config = dict(
    model='spectrogram enhancement model',
    dataset='single English command words and digits, spoken by a formant synthesiser in many voices',
    train_examples=78125,
    n_mels=64,
    hop_length=160,
    input='log_mel',
    win_length=512,
    task='enhancement',
    loss='charbonnier',
    arch='unet',
    norm='groupnorm',
    activation='relu',
    weight_standardization=False,
    channel_attention='se',
    pixel_unshuffle=2,
    widths=[96, 192, 384],
    blocks_per_level=2,
    block='basic',
    attention=False,
    upsampling='nearest_conv',
    init='orthogonal',
    residual_init='none',
    optimizer='muon',
    muon_scale='original',
    lr=0.037,
    momentum=0.9,
    nesterov=True,
    orthogonalizer='newton_schulz_5',
    adamw_lr_other_params=0.001,
    grad_clip=3.0,
    steps=12400,
    batch_size=64,
    epochs=10.2,
    lr_schedule='linear',
    final_lr_fraction=0.05,
    warmup_steps=2480,
    weight_decay=0.01,
    adamw_weight_decay_other_params=0.01,
)
Rows from block 6 of a small spectrogram enhancement model, named by matrix and row number. Each number is 128 + 32 x the weight over its row's rms, rounded and kept within 0 to 255. All counts start at 0. Numbers have three digits each. After the name is the row's rms in percent of the matrix's.
Before each channel's rows are labels from the 100 clips, of 14976, where the channel reaches its highest value: "top examples" is what is common among them; "band" is the frequency band that holds the peak. Only what is clearly more common there than usual is listed. The data: single English command words and digits, spoken by a formant synthesiser in many voices. In brackets: how many of the 100.
# convs0: first 3x3 conv (model.decb.0.0.convs.0.weight, 192x384x3x3, each kernel summed), inputs 256-383

top examples: thin (high-pass) (54); /s/ (41); white noise (39)
band: 0 to 250 Hz (48)
convs0.167 092:091109100112130113102124112096108092159115165124139141090133146132149096133115139144084146138135143188095142113109127171194125112138140140103098148097133152145158164159102144132125146120130164167177101123129148143095134139146112145134139151116127145127112092097093136115114199181084081181088142102167162131083044143132080149106154092110106152111127113107142139129120176154173197131138

top examples: pink noise (46); rumble (44)
band: 250 to 500 Hz (100)
convs0.136 100:127095184098126119139139143152123136137127116161135110140142141128120098127165107141127123139141109153120097122135145151103108099124107133119104133119131111118043106127121110113121157124120151107100165150144084125139108077121138145130099118125096126146145089063115117101116113123135130138072076101134132159112085108097088120121127125124101112108141125062112112148125150104100131102102

top examples: rumble (74)
band: 250 to 500 Hz (75)
convs0.147 104:082158119139125107107086133130092130118096125134095145089103121120133098119070134102121084097137137106150154087098158107136124114130119113151150100136138153129086118092199145142135117065127107188139098099070095148125121128128129119119141121122156111151091137145155144102133137121008097133143130122118101111116096126102110105122141094124097124092132102125169110081072092148156089149111

top examples: /ə/ (92); /oʊ/ (58); word: open (33); word: alarm (31)
band: 1000 to 2000 Hz (95)
convs0.65 122:196105128108139134155128140125127128119060119153154108177118147133101112139134128109140119124129122120133150091118104150158131114121136134117130112136143144122145124130100134148042113061114123095114148143182114116096104143153101129158096123143112119116130127155033077107120117108132170089108078163140129115112135123111156128118099158182101136127076143098125139130126105155100129069109

top examples: /k/ (73); /s/ (54); /ɪ/ (39); word: six (37)
band: 2000 to 4000 Hz (87)
convs0.132 108:141126108097142149111090124136158099155138133142137138103165135165137181143138136143210171109148128166078096105118113150133128136125134151134119143141109178117177106123155136143110130162113149089134120105110141154098111120118115158132131114125093133130134117106132134133143149112167141103111122137103146107065092124115167116122102148136116138106123138145190134130133155144110135116118

top examples: /p/ (59); /ʌ/ (42); word: up (40)
band: 1000 to 2000 Hz (89)
convs0.182 083:050132148178196138148144164168181120167194123178155109087203129128124120153168129147148149131132165109131080129087078167205143151136110111185099164151114104104133161116105138169160117189129112100135175150101214157122148149138157162136137092143161126145145115160202122139131128131136102133085116147126137078159206128117103111152071065129126154136189114149157159155149180151138137137118

top examples: /oʊ/ (62); /ə/ (56); /h/ (29); word: hello (29)
band: 1000 to 2000 Hz (68)
convs0.186 096:157106078055131159134171147170137126144126129136152121100112113158115127142146109125202128078136117127129098186147147130125135177139099126142144157169148119108118132127115150121099126091185184097119087118140103128135161103098171123131095143131128113141139118117147128099066133083194151082146159138147140148085108137093156117128107069123137118098135171118169127110158108156149134143094

top examples: whispered (59); /oʊ/ (40)
band: 1000 to 2000 Hz (47); 500 to 1000 Hz (34)
convs0.44 107:130154109096115137154116132147128139110189149106108139121116118100161102107085132107128160240112109103145144099167126156113144123119128108151116105059087114104080130143183133144153111098125120126114095113117119102085166086146097110119110171086160144103113168152098165163099114177185081113133098144139141115122133138094115098118110117113172191068097139166113130129127177134134134122172

top examples: /aɪ/ (52); thin (high-pass) (32)
band: 1000 to 2000 Hz (89)
convs0.113 099:144116088127164139126151147145120107161125106136154155149155131150081151140103103139161112121110157139135156099139113086127154139152148108149120159192133169171111160092157169138135118125148137200138161119122075126091103099118120180148104158124122111170123082108139110148145113145046125092112110130132149171149110134139055106152141109114112110133168108136160139129124104106169126164121

top examples: white noise (93)
band: 0 to 250 Hz (98)
convs0.93 097:161153067168132140117128112139128151107108121130123111112121128125076090127172148156146129131120125139118163147088154145105127120157139158157119148115143166098099085111120139165125140106187120200154109112162145165129136142128142155133168131167165167155143172176188109167105149107117157158216166170129143109093180142129145165104159089150150131173097072101169116163110113161136148145142

top examples: /oʊ/ (39)
band: 1000 to 2000 Hz (100)
convs0.74 092:187103106113139119092123146123096136117132077098134123155149111107115177106117122134107151108115138135103104119161101110168130139137125160165113120112149142158214129106133120110127119104157116154145130120128138105122108142129113124108089101114136161109124103118192129127141158146130154182131115164120141107144139141122114156107123134148146126130123107156165152124148139168148102086146

top examples: clipping (95); reverberation (60)
band: 2000 to 4000 Hz (74)
convs0.152 162:146109097096126151098117100125166108115162134139140149096142151123145163120158107130151139151117122152101148101104129054128128140137126121141134153158124160136172146103124149126117156107128119069117146116195103135139126091110153135102108130127120113144105147158133121118114146143200158136090127108122156150143120129124081129125127165141171179203109176128148141136142120127139130097069

top examples: whispered (87); /oʊ/ (36)
band: 500 to 1000 Hz (76)
convs0.4 105:109107105192151121027088115157116132111106211115140095105119078114137111158125150151093123131153140097136224153154113140113133120155087118099201124086071126148122134188123170142131134165114111115131153135165124133160178158071133173100175119112113103150157119206137086104078155097104117091101116136167166128138131081130000135140086172139110168123120070121134119144146136119176178082126

top examples: pink noise (53)
band: 0 to 250 Hz (97)
convs0.88 100:112165105138146145170088140151158169107116125113145156124086144139061109135106123109139140057123137121098171151124128119135096114125206133122100097192131174154144115102128146139077139121105125130129112124178113124120156121093141135126135116132136114132162119151103090146180156075173116144150143124129150082121136139134150120106180135121132019142091140100114107127182139140094127180080

top examples: /ɔ/ (32); /f/ (30)
band: 500 to 1000 Hz (44); 250 to 500 Hz (33)
convs0.9 113:100103168119118148142099116137166127095123132101108145137149082121092097121096065079162120128150143149122136186083132118069141130105123122123089136174171132169092100128168123165125148167135145133117097145120131135122145149131164163126134090142130163136147130066214138122122115131164101144081148125066138127142086113138103142140150147148143175108138095142089150176114107129108140179131

top examples: thin (high-pass) (92); white noise (61); pink noise (30)
band: 0 to 250 Hz (100)
convs0.114 103:076120140101063109106131114132049127133093110110096120095092124127095141118125135129152112115140071135145123070132141144056133124101161149116099103121143113151086158137141116108129114127163157131129134095063190139122114110136108110145130182102113137108131172102090194149121097162138115104198156125159110153180166148125159145138112142124102103143138100113109116132133145134132179138113

top examples: pink noise (94)
band: 0 to 250 Hz (100)
convs0.169 095:172159216087161143131098157146118083084110166151142157109130075123143152127092119104206165104114173093143091104178144120108128142132166091126067162115082127131120107110125124154121132127068138160076115163181091140128155135137137132102075154156135157178156118117112101105066164125109196097072118138098171126102071105147115083143136124137143126172166151093133142148132135135090117153113

top examples: /ɝ/ (88); /l/ (88); /oʊ/ (69); word: lower (66)
band: 1000 to 2000 Hz (74)
convs0.133 103:097118128118137164111104115119138143116130124131138168123127174137151161139117150105147154133137155136143147054179104111107127158156133147134090153148129091143108150140137097120122152123107111088112140099089108085105139112119124118158127127167149139129125125070075167142113143128078097083130073107112122116080123114087140087149116094085100133089155139101136083093121092138116122120138

top examples: voice: deep voice (67)
band: 250 to 500 Hz (49); 500 to 1000 Hz (31)
convs0.82 107:111135119160105057072127150184093166102120163151089098089091095133109100111129132122118132151108117121186143156097097105095117111105108154136153131080117082069171102116137131111157064050168150147119138116119140133138104139103139154155130141153144098145144089181165008198145127089094139083196166124095153141150196112188000120128106154108064166114151076149138124148140127136121120096077

top examples: /ə/ (85); /ɹ/ (48); /m/ (47); /ɑ/ (46)
band: 500 to 1000 Hz (73)
convs0.97 090:181114180107133155127120137166092080165128112146125151148110154151135114118177112114110164123138098097113098106108191106128128162126144149143126173143128195177098165112183141128168137137104138181163166139168188153160161108149157140130184124059115134161120148130146115118154135129131144099137146124135126162134121117131113111113118213105161202112145170098140124090129133081079151102156

top examples: whispered (86); /oʊ/ (41)
band: 500 to 1000 Hz (62); 250 to 500 Hz (27)
convs0.126 090:160146131115176145119144167159114109176160130159170154153102145133212118125148072133207146059118164165093178181196173192180146118166157122159174071177045180167133099110137158102101120106141143118108098147115122157141148048148149185149189133205079145115138119141207132115125108145121130144174109165065122066197106143159099128115155130141099170119150122154159142162164114090166131135143

top examples: pink noise (56)
band: 0 to 250 Hz (82)
convs0.33 096:134144115194174120077158183078148155167088110188129197095147137133168142118141129101105123109106134147132090074134152047114104114128066163163146112144166150101079128136116131102143188105145139163141158113173062154149111140114174131125157162165132111110105096153096117061099186126075147130101093147108134105152142143143056125157093190133097176128103154123158178134108163108194097124164

top examples: /ɝ/ (68); /s/ (49); /tʃ/ (39); word: search (39)
band: 1000 to 2000 Hz (80)
convs0.157 101:181081147132182118148165146175178080155129160124140092104130183145161138130085113150175115159128115135106055083087135058145128140108152129105097107105100143071114129154123158116162097126106126112136091102093101138109123100175134121130138118140129104130091107208142106145126104122183102082204112130172104114177181142083156165086106037113128131150108037150110096163126089143098119167043

top examples: pink noise (63)
band: 250 to 500 Hz (100)
convs0.79 106:115103160146130165081092130135048107124128099156152153143137145121123091142144097142153127139101123155153126155153130064098118087113109123137128180183180195179066147139109142123153124110151135127129151132090070166161126166133124160146105134124131123170137089059140118120182140161097156125121113123134134163094120142138082096167108155123123136102156130082131100130139147094132148168162

top examples: thin (high-pass) (38); /ʌ/ (25)
band: 2000 to 4000 Hz (100)
convs0.187 099:172114168082132145167138121155138125123134141141145145156122130136159130133155090140170146168145147123142143164109129082101129127159092119126075124131113106144124143136127135145157087059117156073128089097124121156144111073117107135135117147134118123143120101077109152130117140162121100104154084083131159152093147157151083116161101145101148171149159067117123150132123114132114145147124

top examples: /p/ (69); /ɔ/ (44); /z/ (30); word: pause (30)
band: 1000 to 2000 Hz (64); 500 to 1000 Hz (36)
convs0.112 086:156103175101131117097126121174131132161094168144103139120108097138119126096089129123204150157131114127101154095151131082101113096119103149156129136103095115095074121165141189189118139129106140154146168115124169159120144100073148134124119129134142098112146144139225117162083128159150163118177146053163157138101119092106076113156122200124110176099140108157165150132146121094132141133072

top examples: /ɔ/ (31)
band: 0 to 250 Hz (49)
convs0.179 100:100146177108129184158141153052051162124151070117143162143158183125112162120142094155119064134115131137151000143115104101180121135139194152125055169140140128159147117141150087155122053081128153120212155150100151132119107134223129171111089162096143138134137114107122160113215106115030142172129136067190131157040155164158156180139148150129078085149165132129126110114085115145080154115117

top examples: /p/ (53); /ʊ/ (50); /ʃ/ (50); word: push (50)
band: 1000 to 2000 Hz (68)
convs0.150 103:113109069082161159151150115073134176125118079148131105146108110159125083137091101153123129088108118107149166113151132168155147113127140110111145108155100129078091130139167157109120098085106109125112121115130142133127165090098122144123141095115115089135158110166117123151139108078095133128125123160138115088099140129161102148134136123132101083105159132116105101140120113130152113128127

top examples: voice: child-like voice (55)
band: 500 to 1000 Hz (49)
convs0.38 106:153104145161165173071134133140133157203136150143140238098089145104158195149123125171143131157098122125095192103149127138156140121123120095124109133096116135103150118085127169136073148110087141111139109109182128087135122149083182116100095172107103136151090106075125048161082128106075112098093148104119107091106131103113071118134170086107147097102086078140099141112097077121151129102099

top examples: /oʊ/ (36)
band: 1000 to 2000 Hz (61)
convs0.32 101:088135150090133155151181117138174128138156130143133165107149131126107149143154170189110136175085128113117095111141150142201179123127169127106147157081124087116149150178135102138118180130104139115160112126079160152095150130119114145100106135117090171114129129105086151134131154130156115123118150105135140129143067096142206147132095136100172070114112140172068104077119158113126136130095

top examples: rumble (55)
band: 0 to 250 Hz (98)
convs0.153 106:143106077123103110124077106102094125119111129081142136075149164133075119136111153122146156162118133131134098136120147044127144166137085082126132180157159132156068126121138107095121107132157146140114133096093104102119126171099105153126104127100153106192106135144128165164164124084145154102100085144108137156101154108127087155155110180132109127090147114145099133085106141107122111100133

top examples: /ɔ/ (50); /f/ (35)
band: 500 to 1000 Hz (45)
convs0.91 098:142169129142086116140121097139171145113163129100121095150139138127060145111000107123147145123116148134177206164077094154073117115109097162163162113151124102174184119113164125137177095099165127175154119146158117131122098140110114087184181152156153146135100135107152131099113085083147087123182099147127113121135120122064129160126108002130171131193126157123174131138085096172131155186211

top examples: /ɔ/ (42); /p/ (38); word: call (26)
band: 1000 to 2000 Hz (72)
convs0.116 090:102134114127162153139184138112138162127195131136126132093185147206116152140186086127164192107157115127123111134139143088149151141158124134143124138120099165104151164161126114116188111123141182120181179112086141132088148117195146091108061171174112179153128132101147145107191130141176126085104098109167113115117115141119144098120156156128147139121155145192153119112054101118149123136086

top examples: muffled (low-pass) (38)
band: 0 to 250 Hz (50)
convs0.183 116:090102103127167112132139142114116080152137133107128118150096113107113120136097166104106099116114132125123083124200119129142135168140090142099131124116120135128165158134132149128143115175132114130152144098079203129109123128123134144123118177111129110114111153090109192180129139153098128140136169125195108154123153131107099136132127167121094163095136097165130129130126104113145175115140

top examples: /p/ (45)
band: 1000 to 2000 Hz (58)
convs0.62 088:144116145139123145119157135142099141133090137136152115138160142135171092121176104120097161033114146155149159149064137156117137124148129145189155092150141145203156127134128140162139117106186157128165080110104114123164147185158105112143139161159164134122146116133200138149095120108120122181119126116099144170087159153128148127133126123139129078130165128112193156159117130135158171184148

top examples: thin (high-pass) (31)
band: 250 to 500 Hz (39)
convs0.171 105:130136141093146157139140138145099109093179141164148141124160131143113134123125130123174175154119137128089164118179143160185124138137192119127131151085105129205170152107155137133165150141125153114097122143127091129081194102119069140100126135153092156140135102145115108117121099145168161165119160202111143106133117113096209106150142063139134159127092101109130113147092119106148106176159

top examples: whispered (78)
band: 0 to 250 Hz (64); 250 to 500 Hz (28)
convs0.61 091:135136085139107145106119156122081144153140179137142142132112101135124115168108156129155112148123125134108197128081148229198161145148133142138199128118141144107092127160162157154169138161132153073102132124141120133096192132116125176147194158124078120165161082209134109135161144129114133111129145171130166142174130169133146142128178141125109148128165129157171144147134177094106191086157

top examples: voice: low voice (61)
band: 0 to 250 Hz (94)
convs0.185 084:126108137098117107119133124094153137157144146090109166145107148131123143111132081124165079141119131192088164142151095217158126094115205127149150151113125200160116193167180101159122147179127149182207138145044145196125093111233159164102151097157189162146116194111155107135184148134158124125108131127173110183149114149183159150133129084113150153144166085139182124115139108138159139121118

top examples: clipping (44)
band: 0 to 250 Hz (54); 500 to 1000 Hz (31)
convs0.17 093:131101108133099132143091104122138088118147122148110099173052137097123110149082152090130079117155100128096141195071135209106130161123109123124141146161109123130110114147170159130158105162111101190121106169125114142167133085141130155141136128128170148153107105211151149152115093142130123205183140140117122108176123116135168153154188200150150099128154147195145157198182185141113161093135

top examples: muffled (low-pass) (30)
band: 0 to 250 Hz (100)
convs0.173 086:113074151087078127107153136157156110095143143097104114123067119162101124123178155103165132133131161142115129107176131119119100153123166155160155150135059119118068148139121143145143179174093123149076112173117137165130158112195094148133143125130191151150133175076145138093146138178133145148112139143188125166117126105118126090096160139147124159137153076149108110166110151144133169080130

top examples: /aɪ/ (30); thin (high-pass) (29)
band: 1000 to 2000 Hz (79)
convs0.21 111:137139100122123093107139114104119118137107125109117153090134147116141127139117117181118085157143104131106085129113132208176148141079170114144091071133129077152121082188152171099080103100110114158158142100032115146123093116136119122114113151121101136117122124219166158154194080148092121188146139158101118120160087137140197139088151194126107155189094128156132124140143184127119097122126

top examples: /k/ (42); /æ/ (40)
band: 500 to 1000 Hz (67)
convs0.144 095:100162173130174145103161133155154111177151101157148098115146138142195169117163122158172148150116129124140116063148117079169117140148143139145115153099126113075205107152114109153133192111122135097129157120094112164120092107113156173096099108103137168128129134200162113139093146103079122088122134160157139131135132088163166074140122105096061131138176119152148154094072107104084118115115

top examples: clipping (34)
band: 250 to 500 Hz (46)
convs0.177 096:164166122131151148177118083135178146120119148139135141109127171108138138122165122154149108108160117115118158063138137125195112136164131147156149116094169107054097095092160087117088140055121120086120111100120084128092157101089081174138130129095124118139121118216114115054160137098102144091134083120113145122167169133154129115115133162097089091130107146134112139121090123119156095095106

top examples: /ə/ (71); /m/ (70); /ɹ/ (69); /ɑ/ (67)
band: 500 to 1000 Hz (71)
convs0.48 096:124080071127149142167140152109149142126147131147150100098122157129143119136120091128184116120164114130182099121088114079142098098112127145128156143085107195163149118116153144118138083096129163102163124141186119121112132148163111112146104126098121126161142119122096137113129133133135147134109121106102132140118162137111106162119112132129058150124106231095174162180134100151144098137086

top examples: /oʊ/ (71)
band: 1000 to 2000 Hz (66); 500 to 1000 Hz (34)
convs0.105 116:108139132110142128135138128137137156124142136149139147131128139134117156123165098148091164146109122135133127092149147069112106139120154146142141126129138111119104141165104107126162125080114123099106112112141124135136128136103117106138153101137125170152149118106098126096129128130117152109113138117155164120138162139140143122123164163108126077113132102092054113152140149141113128130094

top examples: thin (high-pass) (72); white noise (53); pink noise (30)
band: 0 to 250 Hz (89)
convs0.15 106:126101179142142133139110115164167135145120105146142116115117099134148096098112125110053147074133112117118080163189113104077112131129176117160094062103151124154074141131174179133119170137131122144173117123108156119120153103113123112127137143146112134111116183137143190110082110154191134138104107160117126101131138131157215108138138160139209073124137154159109111079132166131181153161100

top examples: /p/ (45)
band: 500 to 1000 Hz (77)
convs0.125 089:075095126140139162117121141144158134138141104181151074126159074156146099116111124165181137173159145129113102165125141154033144140144133110139179109084111156152082135155128151120191094159133118115078112191066083104090150119077100135116142132096079130144152110119064141133147154094148121067059091098112123107129134130124093113129115183144093143091115082104110140178130132130135132095151

top examples: clipping (87); reverberation (73)
band: 1000 to 2000 Hz (70)
convs0.178 108:146091099135119133072111135115135114135116166138133121095118130143151146115108129121125131068141128117112137138151153124160100143106139101154171121150123146142148144058087102099098155125156148061143120092169157121113167135118126126131144106142124089137115166166139138098142118147180194117099122126167127122154178151140112135105110131170157146117080138129180138107100102094164117144080

top examples: /p/ (50); /ʌ/ (43); word: up (42)
band: 250 to 500 Hz (53); 500 to 1000 Hz (43)
convs0.102 088:125122153102111100093112137076144142116129167149106134137084120159145150128091125111160088114124158149129161147173122149109144101133130163122119204173107175186142093142136151167128122138101139122120146159117120123145099097123155174130138170139119129154175129147116082156128142108184118084110158147170130135115100129134133144141147078130163171155136158151167159129145120128115169128103

top examples: /aɪ/ (37); word: nine (28)
band: 1000 to 2000 Hz (94)
convs0.117 102:145151147132158159163112115133120136118100108161151166132134137151122155143188156112107104117158147132143066133140115198106137118141123108132075163125100117127052137108127114125100108169101134153126177159159107116148152150152193175102110159094129135142151103119080151162147152125103150152061091133100131117154119131191153131159132152148128114139126112136080129141186209129127157106131

top examples: voice: child-like voice (77); thin (high-pass) (35)
band: 500 to 1000 Hz (62)
convs0.23 109:132133076157147170095104060114166176122083097072096167142099148111136174133104085139121118109195123125160061121101157193050116128134123121151056135147153077068072118145133147119136176134118113113119111105137169113133179115126167097118127126146178143129166169155132190179198107163094079142122101134128147152143160146165173168170129230105156153138155186162149150133168255133141158153095

top examples: /ə/ (36)
band: 500 to 1000 Hz (82)
convs0.40 102:130127070162165147125133120109132139120140102110121127133114147122096141086116087124152142196116127120125104189134146108136135119150210104125142139150139172126151110077168085142134123075107150087162151122181121144155099111130148132154162141127138138138146137195182127146159151121121114099075088124085130112092130131138149086165151082145168197102129133117113114090152145135057103109176

top examples: /k/ (54); /æ/ (51); /s/ (44); /b/ (29)
band: 1000 to 2000 Hz (83)
convs0.119 096:146104151146167103123144135141170179119106120120114112159142126111151154103138121117110089093093143118129111202091110150163152165126112137092105129092093168148164132122152145150149108151104155082108131128151128132123149105105163114104118168113152149147155124085092147170131158131106134150121113185142136131157106132076151120148137149133119169148120115156100173156127138139091153101152

top examples: voice: deep voice (49)
band: 500 to 1000 Hz (45); 1000 to 2000 Hz (44)
convs0.8 106:138149122136135125100127167169138102173216141099122187160126110110124119118156138135119146191108123156120186145128110191173168133111150118173183071110085106172212102159194104148135080193121169150121089117174164149116155096183108105134115119126104121102116190174179074164160136158131162126157123110111120106153147120141106148157140153136123220082140140164129154196214111133141140076072

top examples: voice: deep voice (49)
band: 0 to 250 Hz (97)
convs0.87 109:154114097165113125104111117084144111122109122139109077084080103125142090118059165132110105138140124156178159109057093126107115136109065152125160123045151121119141142119156141125152108101163125145109129124086095147133115200125146094129123124136172141144101153112087139119153115107170117140147110110128102159133093138091099140081103105133148094118136115108118124134130125194177118143180

top examples: voice: low voice (56); /ɑ/ (45); /aɪ/ (28)
band: 500 to 1000 Hz (88)
convs0.16 111:090126148128120103149192151132117186189184154106095139178124151127168127105151114138065121025104128108115102101099068228219136146123151094127123173130144107147237150180111118100113106152083093143173128122091130156126113156168115115101116131134194141124134160103080130164162108155121083158107123100131127137163099138167183127123125130101127086123115157158153132118169154091147131094142

top examples: /aɪ/ (40); /ɔ/ (25)
band: 1000 to 2000 Hz (64); 500 to 1000 Hz (33)
convs0.122 086:151105186092107121153118090091173137118159109147149101109183126149166086138192144107027130161170127181124130085149172174095146105130138108116156116045160156149132163119171149106142141159151131167120118145061133156119142095114137137130124150154161152158128131193208116135142152118167181136158154173201118179058133104161151149072187142133071182126180054127122116180117152189151147103175

top examples: thin (high-pass) (56); /ɑ/ (30)
band: 500 to 1000 Hz (71)
convs0.41 103:151100096035149130096139144130125118147144126129146131106168132112091119130134131130087146094109129141142146154127140141152182077157137113130116131133107107191207091140213116161181146177139171138119115135101119118052145078111103146115071142137119129150141135101159122217099124116166127139150098159119149123090092118111130142127145125133116141128190147157131147147122176148132140139132

top examples: white noise (89)
band: 0 to 250 Hz (99)
convs0.1 100:078147098163127139144138136101074127147149127111128113172109144133132133120127139120104110104133143108145104119128153118121108113115087143126100223146185127158145125133155121143114137066087157147146175111196114113138118134169120121121114136113163138169133123000055170142112163162090084078109154117083125229093083131142099138121116153087105139116113122173086124148123083121116119118088

top examples: /oʊ/ (37); clipping (35)
band: 1000 to 2000 Hz (57)
convs0.164 104:150188110122146124132144145085115137113117117087123102126094126136113107129150152154095098098136127148116144171171147130132130128126107115132117158159138148155091167133121143115146159132138126094126117117177165137098111102147139085113111177153163146133119155108132195144121139119211071159105148162103121150114102167140176126073145177084186071165114182204119158125120129124149115182081

top examples: /aɪ/ (38)
band: 1000 to 2000 Hz (65)
convs0.18 098:145128115085118142114100123127083097128134135132139171150109131093186095104099156128136132201090138123114155116122156181113140150140143119142144132093111142180191142121152147148153150189148134160188146148121121118140125126129132150141164138079147154103125118106186120146181131168072118124108132164146120115168120163123118178157137234135105142156128106099106083231138139116179140105151

top examples: voice: low voice (64)
band: 250 to 500 Hz (79)
convs0.180 116:113111072113160099156179125084117130148146105115138120150113138116089111108053079185060104127106132135163018143134077105134167134155150159136079120139135083126167149166114159131173112136104159114195125104113140114111103158180149104130083131178138145123144205099067147165174121187092120200182132086146105154057085155174193125106169097106202167167134162140145122105132119140157163152096

top examples: white noise (32)
band: 250 to 500 Hz (53); 0 to 250 Hz (34)
convs0.142 088:103132183054155136153145159119126109074138111142111082142137063106192085089186111067150150080143126131127128103123174168088101105134066149150113099120138134115123092144110108159184136197114159175163087131182118159088174074124169125128151177116101130108144111072134105087154145142163119097162138111117134111114160070114099058180123132102112164122183104158177111192123125130112136120160

top examples: /ɔ/ (31); /ɑ/ (30)
band: 500 to 1000 Hz (67)
convs0.20 093:096113106120086124075138173156085105105142152157123100087139174134184134116157137073105124069094098123133137142141148199125128137128147127119132127150116124096153143134076113107128127187140146073121101144121128131136165112169130135141142177103155125126156140135042135161134126114158137100187114097163116119145150118070161146143168176138144140185131131092151120201162123142118143125154

top examples: /ɝ/ (68); thin (high-pass) (35)
band: 2000 to 4000 Hz (68)
convs0.103 105:063132178117116127111120124064135091153157159135123159110100129135100137151136136147163161117152107178137129131120129114190127148138126153108151115080118160087153139109161090135132097111145160084126125122094180134121101117135108152142109164146122160147102155134093122124085134165117112137092142135201143140152100126133078132136168146116085167135166139152124140137084140151098138107136